python train.py --norm_position="pre" --inner_norm=false --learning_rate=0.0008 --eps=1e-08 --batch_size=512 --epochs=31.4 --lr_schedule="wsd" --decay_fraction=0.3 --warmup_steps=170 --weight_decay=0.4
Rows from block 7, named by matrix and row number. Rows with one number belong to one attention dimension. Each number is 128 + 24 x the weight over the matrix's rms, rounded and kept within 0 to 255. All counts start at 0. Numbers have three digits each.
# v: window attention query, key and value (stacked) (model.blocks.7.attn.qkv.weight, 576x192, the v third), inputs 0-95
# proj: window attention output (model.blocks.7.attn.proj.weight, 192x192, transposed), outputs 0-95
v.12:131145126134078138115151128171155126118081121100140124126127099152119132140099099127103158116143107136135128063179143157130115133134181131122128129126116165149117120116145140089109083120155132125098098086115176122090112115132081152154111101136158160092178127156131151106152142101108123176
proj.12:139155121140134137142094147123114112115154122165110102160101118126143152124156136112119110131151120109134157166111097087098141102168121127125135119138101106116107116156101124134171137153116137123171142164092093180168180120121130150142098103154134138139135114098117115168126137134128130109
v.13:116098142081120132198122113169077094216143114149160147129143106158120131146106147171174101168118111123088127131068096147125122128140071099168132152165127094121087077134113061160114146133182094086113171112143161117152138126150127137125127156125091111125153132078131068125070153177119130112
proj.13:133164153130108114064169150095146127072159153152130141128121135110195106108133120073109104079116163122150124142166126127132100145134157116088099082051148119108156117093132154109156123105083141114136117141127125144114122140141130106139147097109173106132110110175109197112128114117156101114
v.14:105101115099121124150112112139122124170115130128129134128128115120125141150106148149161125136129130123104121114119115143120126119118091112150129162166122124133109107143126106128128123141164130127118136111141125127120138140124123130137134147116127141124147126102135119122126125127137132138
proj.14:120154147160137123130150112123148116089156128169124142124130120110133126128134106092115125108120130149142120160153147134124108133127142120090133110104126127129133129113108163116131150131108097116133133140125126141138134148136158128153128120122136112143123105142130133130125118128143126111
v.15:143131165138081118074153166145152142105103132096142126108129105125124117115109067111090136097143136120140129085175129145137102134138182142120125104118139142113151137103132154081117101099118126126105115104118166139093093120155068137150129087128154145123163118151128171114167137112122116168
proj.15:110147083107132151131085119132112100098114132126119104155113133148153143153148181146134121168137123138127142120116142104105171120125118099125098154122103115149116143149131122132163116148149174134143109138110104123150164114101165149127107149147167148089126118124126124156106129096130142110
v.16:151138126170117156118157127137151124083122121137133123131121117130127151117151096095122141080129134111141130117163132129144125129161198142090119101113134143124118111110139144088125101126100116113126098137128137160134119123117101134150129094131130143136140138150116133127117140129111133120
proj.16:123116117105145123143090139109102135144127136119127138135130135101123099134115140128118100157122149144118125144091112130130134135120077128165116133146126111118124125118118100149143165129139135130125160132145129132117145131156136128116134152119121136126121114084119115117129130145137118143
v.17:150151125164112159108147136142148109092125126115130135119089108125138145121151076064126133074117139110154125107193145128145124134170219139088113098105133145115116090111140149076117105118097135103127107123118139176118131117114088132157135087122131132120139162169118140127116131121120121138
proj.17:122096114112143117146074133113109143167132138134124136124137145112113105149119164161122113177127141160116120137060112126127142130116066140182140148156133117111106151124105103158131144123153130142124144131147129125138139142162151126105131151115119140132133084075133112130137137135139104134
v.18:146149115142122144120154136140136117096129117127122134119102113119142134110152088083133128089127137106138117115173136135138112130157185135109109109118138143121124103114130134100125124128114143110114113129126134182109142124122104123150139102123131142127141149163121135123117116127112119125
proj.18:128106124129123125141085144113121137175125127140121138127138138126114108149120144145139119159118142152125128139078122126125130124130079130169126137141128122116116147127114111157131140129134131143128142135129126108143131137153150133097127139120122124131121093096136115126144137134126107137
v.19:096140106105148139152118090186123104137088127114145146140153063148110142149069152202137142128127047141110134064113117147120116123139132083133112155128104133152138139143163114156129103144180127124113140076137145090122128133115125170159123147119159139095197132131170126119114120106110141155
proj.19:143088198143149106087199166104145145069173096145149138122169116114166145089126070094083142060124116160167118158128140115131101124146166152059128100064146121098141103121110129138195111116068070128161112185126141140118129139136100115150124057128135074172116108097131126140129169130106103104
v.20:153131143149118123101141164088149144134172135148105116115115188108137110121176106062110128124122206116135142181136140107132144121108123168110155104137153122108103117114103160102130141109088113142152128178121099152144117126143142105098125110134107111141073120124096137140137131145143119107
proj.20:108162069120108143166072100130103119171079147108119121136088136141101111147127174152163103182135138082101129098144103140127150132124098115177129149169114118157130148130155119111078152136173190111097142080124111145121142109114150134129126186123110186090134170165105133128117093134149153135
v.21:129152120122131100113126132135102126106119142088137135119119101112136137116123107120123104118127123103119116096157118136137106139137163112138102127104131132133148115119149111127124127122127157107115150116127136153075158124118092113159133129118122127119149167156119130123129117130133134134
proj.21:132115129132132135146143130136156133160127119159128135127136132143116118140131133164137150117121118191119127131079158127140138123126121143132160138132130140123101150139098139155126101122127101148154103126135127111169111140146150131100134105119144122152127076088149115129135154121109115128
v.22:130127098128139126128114130140114121118114122105132126128115121127109125130134147159137115125129122136128117099121136134141131129135131124152105128106135121133163132129132118131130122128142156121096130110126140146108136122120129127134126145128134138125141132153120132126124123121116133142
proj.22:107120137140112103118132153118142127139140137134113134126134130138136124125129122129133132121129139151115128140118139139135121129122143132126120121133126116135128139137113143137127124134122116132157119128134134114161115141130132120086134114124135116139121102126156138125127120126122113120
v.23:153118150129106119105141175067127152126155123140103118111120196123150111114181123071114119128115207110144119187130122111138149136105098172129144114125148113104119128124096130118144160113094119138156118189133109156127149123134130086079134122131104111154063118094081134137142132140135121106
proj.23:115169077123103135171077093146125119186076151107117115126089131144091110151128165159175119177132130105085130098147113137127136130126117105173142158178115145182131143130158145113053136148188179119099146063128114122136113117124151147118126184132115186094151155175116130119115076128153157144
v.24:137120149142121162145117127121167135151147129144118123131122152127108129133149118101124148142129153135137148144132147102126137124124138155120144120150129142111095121128107147128107117123116095141145116137126110098150107129141128124116124117128119117146122118098135122140138144144124135132
proj.24:123150117111134147130125110127101122104107138129141124140119128109129130141115141116110122147125144090139137113150121125121138128114115123127133132132126120125122113124148107101136139128146148114109136129144121151096138128109130128154122149126122152107125159140112141123123116146148140134
v.25:136119161126104146140135126117139140124140118133135127131157139146134137114122132114119146128129127139124127141134124126123134131122123130115139144135130112123105123127114122128120136128139106140138127136142125120151139129120141120117125123128122122123116126091123126131117126133129128110
proj.25:149142131127139138133127114123128133124127129135142124134114124113119135128121117122122131126129133113137126124134121134126124125134121122122143126117128141133143120115134123114127134117124126124111149124132134136115110112119127130145125127135124139132130148142100134122131129142134126140
v.26:091126107112146129152128094181122108143083127109146137139154074136116145143075150197139132137136052142116128065112114153128117123137130077136108154131105135156147137145164103159121111143180135126104134077133150097121121130122118170155123147120156135102190136134167122112120121111124134155
proj.26:140085195135150118087194167118158140065182095142148142119164111118163146096129073102093136059130108163164122165125152115130106120134165142060127101068134126092127117121102137135195106111069071131158107176123140131123124145139103111146126059130143064162117106100144120139130167119100102106
v.27:126132117117129099123130127128111130141125133143132132131130114127132104134122148150138118152130117136119126122111138141132122122119109110145116142119131132129147138121143119129136137122146140128122126120131125127112120120132132130122125147135134139120139132137140130130131123128132126127
proj.27:120117122140127116117133138129142114137140121130121125118131130146131128130133126138131138118122121121126125137137136138129127122129150134117115129127123128133151129132119155139121121142120126132148109132118127118144121134133129126119130128129133121144127106137142123132130122108111127114
v.28:091118121087135113142125103155112120140090131111147133129164101143125127139078172202134134150127070134115131089091109155120129121114085077140120171122108118156154141150142090164133132144173138133123140093142149097131131124121133141129120149125147128111160119131154129117129126115131127138
proj.28:138104184153130120092174144118164136088171100136134129120150108139151149089128078106108147066133104143139118146153147118128101118154187133071114108080128134125162124128117156141161104126091100135165103154107142129118130133128098123144127083141130090164139113126133130141123140104096122114
v.29:147111150123116121112130167084130137131163134142103111118128192113145111127161129084116124128127192116135133183127130115135142131114096162129142120135140107111109129125091139118147153115109120149152119167120101146142132127141131101083132118137114122139072111101103131140137124147132127106
proj.29:119183086140104138164088093126112118158095144109120118133087139141105120139129142138160115176132138088107129111157119137126136133129123109163136143155121138164137156123152133105070140136161166103104136084130126154118127106112138145121131174134107174094138167173105125124127096125143152125
v.30:114127114127133121134133113147106115106096110099159126127134098148142132129105150172134102117126069120123107089136106160145126131142132096134096138097123123138159150138157096125135127133156149106112120113124155144109156122115131129152130140121138132111149152145126135101110119109118140126
proj.30:142094169144145094110149158132157144135152122125128133118158114130132125103130098125123148090123130186128116142103141122133110135153150139127121117108135136118132119125110143166135113125099090146143126137131136097154104141161115117102126073126140093164132087094145126125134145121110110146
v.31:159161120176121164111153131144146114078134111127129125112082113133132145126158066068131130078120128109151117105193154125147129144166235149083108083099145158120120106109147144058108084111090136091110091128111137182097132121127099130175128086141143146127133165183118133124118133122117124138
proj.31:120086107099132113147057144116105146181126149129118146127137144106114090135124174160130102178118152155097126142053091132135140137115051131194125149165134096109101138128109101172123166119145133149123169132153123107149136145163151128101140153104121133136131090066146114116139131151154107141
v.32:140164110160125134140157133107105126109133114129096126135121191127136134156181136076096133160121155089187118136149146110121170135102121178097153105112133128104100142133125122081154154120125146134139102202125102161091141129116141122137136135138117105106068117142109138142139156131140135106
proj.32:117123118122136123138108092154151112177114150110145147118122084129122110120097093131168142117134114162097128115137145152129080136139160105156132159148128151170167102124142149155066125132148112128109144071151139100146094138149139137122140142099112144139170161144150105110094096130136126130
v.33:128163131115167089114130130102114124113149133143116125136117130093125108138114118097114118161140148113129136160121136123126109130109131128097129127094119137129126145125122130120141159131106116142130144139120127137130129128131132122155128116132138106129135097157133135145124137130137127112
proj.33:147131126111121161120143113146122122124112109116122125128130127155125163146128110146144142120132131095131135098157136119130142126113149142122133126148131138142125123128149100123120092123135140126124099126129129111129122114113116129109132128130105131106140151144099114121118128120110130140
v.34:115148132112172150119119130124122126126127142142130131130108126116107136135116103132112135128126141120130124141128118132116111129117142113119136127132118134131134098125127128133130152139112111135110143117123120126148124135123123129166131110130128126117139125160132136138124134142129132106
proj.34:142121109133117127117126127135114134105104119128123135126140143143159140128134114143124128112128136114128134103157118127126128128119133145125127138134130129127113141125140107109134102125137147126132121130116117130128131127134114121123124120124137148117125148136122137137138129122130127145
v.35:110106150094150124111114119151162145165134157143137139130148056119102115108062095175143147098137101175071142115086126139130081119149136081150125164137128147139152106128119144194105110131136094146123169072142139083156094129156119140121125118118137132154194111116161120123125112131129113154
proj.35:156128132118106154108151165105092136056124092131118098121121164162158173121163161126095110129130140062159114135160099114129167130126106149089108110101129099084122150138120102084202124132108156123137096175092119162110191101081106130149120116172133126116094125129079174137148149116104163117
v.36:149178117159147151131166135117125125104147129142089125133099180111124142153169110074103142152118173096183140149149169099122155118096169171065147090104117156111120141125146146086141128123095126123137112192123092158095116141111132121155126127138120117109087129176112141159152139124148126093
proj.36:133110097109119144135096083168126093176106140115144130119114091150111122145086111147159141129123113138089122091140128151137098132137148111172122168167120144172146101131146117141071122130180135137099148063134148095146106124130132149140135156107129159106177148158142123117085105122130148151
v.37:143182101167130138133161136108112130103144124126095118131099196124131146160184136064109131169114159090188121145161165090120166133086145186073146086107128138120101150121146138069146138121108149119135097201124098173086134138102147122156128135132112110111077136151097141152157148123138142100
proj.37:108122103108119127127100087171145094190106154119140138119117079134111104142075106145162144115126113165080134100125122160133086126140162096172130171175124142175152086129141129157058129131172115134097163059150144082163090143155145133122139144100142160117188132159167111105080099133140133147
v.38:129118130129097172142109101129133103101104116128149128126129133155146143125144169139155128090121102145134120125163115129132145127140134113127113136137126107142100144136135114109127107139146141114125093115127142141156148131113160133133135122128141156120108149105112130122096124130126126135
proj.38:124153121155139081149128145119111132174144147131120128131121136086093109152129136122122102174129132146146127153077132126129134130118099133161150109132137113126119127123090126143107157123124115115119160122128127142131112147172129115111126124125129111143134095115146122132134133164157102111
v.39:151188112169139146139150128105125134096152123137086118133092198112130138159187122059112121164118163089192125147166164095127171128091140182084155084107133140116103152131139145072142137123099149118131101197114087168087124135103151111147128142146118128114075139162100142148160137123147139094
proj.39:111114106107125134135100075179141091185104158118135141122129079130101103154068106158168154114132108156080135096130130157131084136134152098163127173173113140181149087124143134156068119136183114137096154057145143084155083142157142147124145151095147156109189129151158122107091095122136130163
v.40:127120113128140135103122146125127143165113127131132133122113119133129122128130112142121132136132136142121130122114121138138130126146124130156133132138134126124146109120134129132119135128123128139117124128123120107139110130134111120108128118130142140140144121133147118129145133138116128124
proj.40:125119133128117119130121133131144133107128126118123127130137135147142145102138132125129132100124120118123132121148125122129124126129124124113119130125135131115131132126146134123145122131125134126134130133133124132125136128122121127126125122129124125127121142114129129121128116121132132140
v.41:152188104162140144128158123109133128105150133139087116133100186103118136154176113065110136159117163107182137148159173097115162133094151174080148088108121144116109151127144139075133132120103136122134102194116086163102123133112147119160135137138119118107081123161100144156155149128138138097
proj.41:123119106100122143131102092185131085175094150122143142114124079136105118147085111150167143118134112146083126096129121159128094126135161108172123164178114132173153091128145114141072114130180121133096151074141145096148094124136136143132142143103142162111188143153143116105086101123138134158
v.42:138161115160134146144160136106110125111136110128093113127113184115127140161171143072099127159114156101194126138152149106120172131090123176087149099112122131109100144133127125078141148131118137125141100189117095154090139136107134117146138140136118112109078130144107128138148151124132142096
proj.42:122124122111125124136103090155142102170111155118149133113117085130115109129082096127167146120131121150088125113139136154134084126136163112152135157157119141171160097122141142148064120134156111133101155066147143102153091132141142139136143144109130142127169149143145114116095094129137133137
v.43:139119129132137096113162153129126133134148126142116131118110126115121106154124116110097126141134142123131129131096134130121128118126121145144131122132123131109150121133101137134149147132132116150142135145121127131115135133138115123138121128132133125136135092133132142145165148128122118137
proj.43:131111128116133148125136109140136125106125118100136128136137128153156153085124129117136138105125126099125131119172133126129119136135144128107127135127123136142149139137157116121117129123116140124142116122138131125118141120095119134130127139130117114125123192129112124130115115103115149115
v.44:106074158077139123109120125162137128155112141125156145126160051136118129110058113186143143091142103166074130105097102156133086125160123073171115160150122114141154097124109125181122117129145097131126161061141158084169120135153102145113123108114136133142194112107170123120112126123110112158
proj.44:157131139146119134124149173073107151057139090138116115131119172143156152105191151113097105132122150078163122148136128099130174132131105169085123094080128117077114180130124122094189130121080151123154090194102116179090182109089112113125110119168111108143071132108087145143173148123107144098
v.45:148200100173141140131158126099137144097154127146083118138090194105128135144188112060104130169115166100174133156165172081124166127097162175070149089106130167113114147121145168074127127125097145127128099195118085169101120134104154109158128149138123124125080137170094129147161125127145132099
proj.45:118115094094115151134108081199137075190097153126134131117121081140095121170078125157162144126135114144088135088125114161127091131134147098171116170179113125180138080139141114148075111136189128141083152059141141077164089124146137152137136146102156170088190119155151130114078108137141130157
v.46:116082139102134120130100116138131125156114124119158136126142088138135117109100140170155126114127101158094125115100111154133114131162111093181118159138126127131144113122116128174114125125140122131120138085133158093151129133141130133095134135123122137146153142091151113114118110128122125143
proj.46:121138147125123121108147167101121158086142133141109126138143151108144133117153147119099123126117147101150138144130113112131150122115103129089119108095138117093114153126111140117178133132092131132157122163124107138120145126124120114130123114139125117127090111115120152126161144128135120124
v.47:109071154096118113118106127152129120147105127119169146122155063152131122105073135193148125087131088157068116101110096169128090123161104085186103171153133104136134114125113112182122112131157119131121144059137169097164132123146110139105128113124141132138178136092146117099096111135117127163
proj.47:143140161151139115120151173074122166078157117150111120140142167118151135110180147099094111142126149106174134157108129097129161122115090160086132092079144110074114168131109135111191145121079123122169111199113112164102158128113117113120114101148118091156068108093106137149177158130130118104
v.48:122130100120129137100090120129140109110125146142119125134110116112123144132113118144111126134136147122103131116127117135117118118140135107140113133130130109125137122118127122133135147124146147124100157111118120128116126125143123133149123138135125160130148114132128145133144117130138126156
proj.48:104124124134120124148118105127130122103134125131126140125142135141149140135121140125133129114122114139133126141123136120120145128134142134113122133117134134127104129118130132137140106119135114138147108131138122129150138148126160121120137124122139137136120128117146125127122128123137120104
v.64:117119161141114110129130137124151154129136140142129124116126101118145105116106126128103115137136108150123132125126127136117100118132110133134135149107127133137120165125136149128125123133130130117142125141136136162109139130139126128137121127125121131147138131100131127123131120116142125140
proj.64:137153139122141115150144095126116124109139106122132121134131119122126128142120109112156136117131120104127130131159136125127106130120147107107119110117122128115134122122149121094121105123110128105121118133140135134126110104121127130147114137134102113117117158161130121121100139152106140130
v.65:125137131102139132125160132143129124109128126115136130130139127117138129135118110110129136113126135135124147123128135133127123122121150131114130134129124124135115117131145122124144110129120123135130121125127130114119113126127127131118124126130137123119134123122127115136111139118133120120
proj.65:124132135142114117131130145101126131138137112133131123123110134126127130117132141133129103150127141121133124144125120138125127134130098126135145121124125131126129141125125132113127144134141144120145134136115118137117158122129120127128124137135121139136116119116112129125131109119129134113
v.66:132133117109124131137159136134116107129125125119126126136137127136133140122129116106133124127131142104116150123134110122113122129104154121126126124143126107132105098133136128121128128132129124110138121112123124125128124132122113133132133134124128121118136135138115126146100142136131140093
proj.66:113117141136129108134133137097134143132137113129138134130124138116125124133123142147136109163125123160126133153121155129127136126121078124142116130116132122127142142132130142127135144126135126126152118132126115142120151131121133127108128144132119135153118130108135127125127118137127129130
v.67:137125181129116119133137118113121145146160115122147132109137115136141150133120100097154128113119134126120116137138117143144115133119136136139130138139138135136100110129145111159126126118104099140156137142137154134137146126127120127111137115124104102141125133122119104115135144146113130097
proj.67:152156118150125125128101125147126125130124135099111108138120115113099127150127114105119147149139149113135129104134151124126117121123147131150130119142126143108112144125135145115108121130126145127087137123117122130112120106134116135137115133144135112095137139143105138130137140126119136167
v.68:133112127143151130127113127122133138133140125140119130116125139123099135130131143140136142142124125149133097129120155139139150143132109143137129129112137148109141132121112129144136116128122130152110123130134126116121128133128144123129128116129130124132109115128132139110152132129118126165
proj.68:136129108137128153114121149140109124129112145115116125121140121142128136124137127118113142110131140106121127111114102133130123123133158139130142141141131129131131102124119114156126130129113127140115142119116134108140115127133114140132137107130137113107142117137120131118134142125135136132
v.69:133143139114108113143141146128104124146128139132143120124116118139148114126117124116135100121138133118112141133121099128121106116120137122135118133134120109142098119132144123127129129150121134099144143127126130144128130126132114131142115119135123132126150137120111121144107116136145131114
proj.69:111142143137117115136131104118138132106145130121120136142126124118110123126115118125143132151127114139135138136149161127121130130126124119126136114120131139113130168124137143092125126116125126118137111138144124152117133133128136121134125145126116120134123139137148132127117123127125132137
v.70:147132153109131136136163128138090113138145096116153119104147128138145158144127099095149138103133151128132137120123108143128115117109169132123133128145140109118075098128131084112140106122118107112142123126113160119135112124129105134119128106138138081128136129120108123130091173143116128097
proj.70:133155114150134112137095144112145142154121135101123116121098133127104134114127135133158109182131144116124125126121137135140119126146095122169132126142118144133159150136131143138099150135154172125111147118106121138090153110118116129106122149135122140137136124134112123130144104116121158127
v.71:137147101108142158123141118130115101137120116123128128137135145125120157142130115132128142137123149110131130133125119117122124135110150128124136125156128126130118121123134105115130131134120138118121119135123136106136120127126124127133137137126125120115116133140116131132108151140123135114
proj.71:108121122129111109123108145107126141149129134128134121130118139123128119131131146148129112153131122160127128127109131121128150126130087126161118138132134117133127137137116127144145140131155136131143131128116129134126146131126126123111128125128156135134128111094142138134144113123132122124
v.72:107133093127118135080124125109184154071091173128110127151117121120158124080118132117114137105125112108102136100198146114116136128136121119106110168096100170184218159151174193136138134144141173160136125105140094135112191126085123123153113151124127195126130160179126159119174027066152156163
proj.72:129110164144121128133174127119099115081186111185113124172136131119143110138161105121087119101152122150139158162120134082093133100137159134089118081108125092104084123110094113067178099134081067084174088177126096180159113139161152129153103089134136111151117112112140127162100179170133076098
v.73:136128147139148115125138138120142145107132110100129134112149117120130147120135114101126152099121129134150114124134135133141141146122139152119146128126140142127127120121122137138132124120113109154131117137137136124120118124134118120116138100133125108133123117116136121118135135118114122129
proj.73:156125116128141139124121135139112136137121121104126108124126124141098156125137113128142139138135154106111124118117107134128129130138131124142126119143124124133146105137131103149117124137131150133107147120111137120117134104136116136138123142141110115125138144143113116130136129139103139144
v.74:129127124133150145127111112120127150141123128138127129113115129121115141140136127139139141142126135138122112130119158143141139135132122134132122118129143167122136119117128121139124121117132134148107121133130125112126121134134145124126137136122119136137110120133131126118144128124123122148
proj.74:147136110149115145113100135142124116114114141128118123120132120123131117129146141107107130105137138114143120114135094135121118116141156147124130144141126117140115116126115130147130129135126130132114137113111136125144123136133122140129129107128153120105141113132106141125141127122135128140
v.75:105115111130130124098104131117173156096093169126103132146117124118132116084114133130112133128122104124095127103177142120118132126140124118120108167111101160159204162136162189145129149145147165157122132108143110144105165137106128127140122149118124179123141148158140143122166043071158143169
proj.75:136125156140128132132184107131116111063166112182130124153145123123150122152147100117093121090134111142143160149142145097102129113128160128065131097106128109115097120116108126071160088125085077093166078163129104164162104134145157134165117103127130125142107125132119133145103169162131097110
v.76:134123172137110122132116138116142152139146121134142129108129114134131122138115109121119136122130109140122108136136137157136118125119134135126145135139134143127112119118133121156129112118102103131153134132128154144141138131124137138126137103131103103141139128110119104110148129139123116125
proj.76:143157117142138133140112111150122124129129128112118109133114115119108139147129104103148146135145140106133131103151131120125115121120162134136119109137120137119124128129133138103112113133120138124091143126123132123100093115139109138142115137143126123112144149150113140128131134135117132168
v.77:130146130100135147133149112141076098145132118121147126122131132141142159145128106094165126126128158094123133121137100131127120126104150133105139120168138098123089074129143081110137118129124127113142122133115141123126118120110120135131132127132120108105128143132106111149099164150130138081
proj.77:103129131167112123140099142108162134151128139118118134138097136115115121116136153139131106168123126155131131154121142126122149131160101137172137132125126127129131168126116165146121152133151145126131140124112119142111154148127127127114131136120140134138126111103139143124142105108137137134
v.78:144133149121125118152140130140080104170166091126152133109145124132100143163133125135141124140142154138147127150073105142138119131125128140143140097165148086085063091113087071112124123121116099101132133137108161115138082117156129134117138115139132088121120098098120116141090209181098114106
proj.78:132149093123137124126084135127140148178089138080138128106113127134113138110105145135158136160119136124116101105130128164150125138120096132169133169144130153159173143140149136181088159133153182158095163087133145093100144121100111124100143163128122136118144137137117113099142083102122173132
v.79:134126109127172116114133129123132136107126133101117132134141133111131134119134121117124132111127135130129136131136147121132140136127139133120109120112134126127157127129127145143127134128124138142120129128134130121120128131130115126131138146127126125130144118147130136131125120122121136133
proj.79:133120136114111127132123138124116127134128118127139116125143136156134147126138146151136128132122131110114128136121105136136129127122129125124136128136129119137118112133122121150129135134135123131127131118121132111140144122123136129122131132134131121134120128126104134130121124123129136115
v.80:116129151115066083144142115090097093106162129162143127137146143131200138114142177093161084104129128111121141203130055113108116092124060095115132120121118034126096082139072104128157198156111121081215149155120096162201166135120167113122130107135116094149085108088114129159092121178142144046
proj.80:126132051153072122147086153135121144186084143079099141123100166144055110180164154182156124183094159108093119073115140141155181166129114132226123115171146155120164157099154130117062106092165206135094106090127116094093112133159087113119159179114125175126134138161156152101171111113129119190
v.81:136132134144124152116138123150124110132124120138143131112104127121120142142134113115147148117120137117151111118138122130151133152139156145119126121140146119090105090115104130108114113099140115119102120121122148116142105133145122113145130086124140134121130120136135136119115140149120124152
proj.81:131102129128156116120119124121153136123125134104126124122129139117136104092139128116131132108127130144126130141126123127118136126118132128130113146116116142157160117142138152147130143142123124151133145124147132116134126122100149124106125124134111106138126161120111106137121110118133143113
v.82:124139094119127102127102129091097127112153139152090126149115172136168113121163175099151076151113135131114154170097124093114155123112103110141103112101124089147143133137122123138162165149099158100193119164134055177168172129115168124107132157131133104153087130125118125139099099137138127066
proj.82:151136116175105110144130142112133157180102116097133147085132162116077116154150119153088122162092144126140083107133147165171154168099111177153165104152163156105101154095151114100067123080138145123093107131129159136104102129134102104104158132109089130118090162132131128094167147131116109157
v.83:126126133150173149141151119143163138118131127108113127130149113135090135129119102142106156139128134138121116103139161126144127129133129147128146134128134179126162148128147148126110112128144110140074123130146143122095127129126112131153137146120104131126130156145129120113140114102130131157
proj.83:119121144124145136135151120119124101104149129154149127122135130126155115127129136099093122112129125125138134157130124126125115125121143127094124132108123111137112111140116122111143144136118108114140111131126131145146137138121153137145117123132117099120115138131139125137112140147147134086
v.84:128135132113079097090137144104119125107126133116135124124134139104171137090127138126142107092136143120124136145133087134108115114127119111122093128110130084137129115135116130148151151141113141117165151121114130127137138121132120132123120094133143128132128097124119157134113125133132124116
proj.84:127152109132104129137120101139137136142103133103118131128112123143119142135119152137175147149131117126120126100129146138124150131120118126147129131143128161117135161128158129125102110129145145135126113124128133115114131123117105126112123168126131146134134120143123136122131127105130130133
v.85:113125148114073090146140120100082092127162127181155130130152152128191138126136167086173083104128127118136147194127066107112127103121068097104132110117129039132077077145078092121162182144106109091215137152112113154195154138117168120124125105132130098135093097083114136148097134185141133046
proj.85:142121056156073129132079156134128143186092140081108133124102168147064116140161152173144119174100165103087121076134137145161176161129118138213123117169146153139181146107155133125060131112158214138102121092120114109108123125139089120116157174113119170133131149174138138098162085113119133189
v.86:147127122140172162121120138158172162130091130089116132112114105135067127121116081172091176134134136144131114066138173153145130149138177157135136131131133210120165173115165162127095075108142136167049122109143165109063101133142093143136126135128130149115158158167144124106161120083118121204
proj.86:113120181105181133133167103127122103070164113165162130141148088107198142113100116079135137088152087142152147167128112106102084099128142106045112142090114098133084104155112120141198128158099058129153133167145126141148136123114155145145108092142138082133133105090125107150092162129139128079
v.87:127136135134188171178125109120149162159128130112135133143126121146088103127131120168092126159125097149116124121107178134139134125126138131137146147122119191151140184130171142139096105141119129132097116123147143135095127123117127144129125158122096134135142177115136089116116120103131131144
proj.87:121126135128132130121147133132118105106152127193130142122139118099141139164122116113088126104131118142152127151105114123121101120139145128101141117123133101100102089118092109141175129127111100127131140150124129135154128142146153128155131096125169120125125070124137154142118164152140106129
v.88:139114120143181175120129134155161160130112124076124126114116111131058120132120080159089164138129142145127101079122187133143129143136186151149134141129129209128175166112171142140105085112133146162041126117142157113073105128146100136131133138117123143126155145165142126100149127097124118198
proj.88:110127184113174132118166107123143107080158125166144133132146104103186139112105123080111134087139099144169138175147140118103095103112147118043133147092111107134084094151111136135171145152106064136153128149146128149152138133097164138139106098135137088123128113098125110150099149125136132085
v.89:132109127140148153129122141141133130139129118121126130117130119145099123129121108160102144125127112139143109117117136130155128146164155146136124107127148143102135122104124114117116110106137114126087133129135145116118108126145110125132128105123122139126138145129134132111125144140118120156
proj.89:122090151122144136119135136125145125120136121128125131129132118135127138115113135097130133099129121154128132151122142135115125119139149125115116144127122120152132096134120141153129128145127098142145121126140130121156130128119149134119128118119120097138126127104146099134124125101124141124
v.90:122120118116132114152115124100126142126141129126121122138144123137148102114126161140123106146131112133106146156109130129111127103114087115121130144126100130163136154148144123150139139153113135126168127137130112163126167127110145140117114161132118127141130143095125103136132108113131136086
proj.90:125154122140099132132125145146112121137140129147114136124128130127100149173132120151118132145115127106138127118117107120136122134148117123151140107147139117100097137110105108111123109117138134114101116136115124123125120132165103125160141115127157140124127093144150161124138152140123100143
v.91:136121127139183165144122123120162164134129130110120128130131115140088123116122121162098151143131114144128115110114169131139123130128123141125155128127116186134163180122159150141109124119134122137081126125149137132080116130121115134137122153117104140133134170144141104114126120093131133161
proj.91:121135144121142126138151110131120096099157128164141139129132123114158133145120127091098118111137112134147133153128139124120110114124143132087122117126127104119090092134103112126149132132118094118138112142132139152147141135117161134153123119122137112117127110115137127148113149154137111097
v.92:128125138133114128120126137131157155111114136095107118134146123135120139101123114144102140122135122128104125116124127126116115124134125134142143138131117148141165153125130139141117138139139140133118143111130130136090150119123101130135123137131117151136141144130122122126143103093136132146
proj.92:102149131128119126153124105134118103118124134139132146133126129150131124158119156122121123133133124138137131128127132132128128135126116127111129123127118115127097136127127114105129115131141121112135107126132130134138135144128135131147135147120143116112125123129158114127137152126140114104
v.93:118138108105135088129117128112116124134138123143111134133140132121149137141124148116156118141125121130114139147117120127121127119120101122133130141137122108134118157139134110130146141143125139141157129142128105134131141132112148132116132159132131123130127124106122123140142125127126127105
proj.93:139139121138117127116121146124121139144123140134119119128133131127101130139149107147089115151121141130113129124128117126141123131130127130149140109141137120116143127116128118124108114114132131110123127128115126124138113119154105133131130112127130144119127127147128142118138128147117122141
v.94:123137094104176125146104124129112138125125136134112127138117138120135100132129143148132108167117123142107138118108149130127144121111113120140117148122108154154159162142159133147142138147125151137137126128136107141110158123112143124116124171127126128140129142139131112137127098108131141105
proj.94:146125137152097127121158156129131118134134130153118123119149128120111121136133100142078110130124141128148125143125129118137120127120135153119172109143146115118093132106110119114123131121125115104137123136112124158140109138142105120117125109127114126131125116141144140129130152145133109131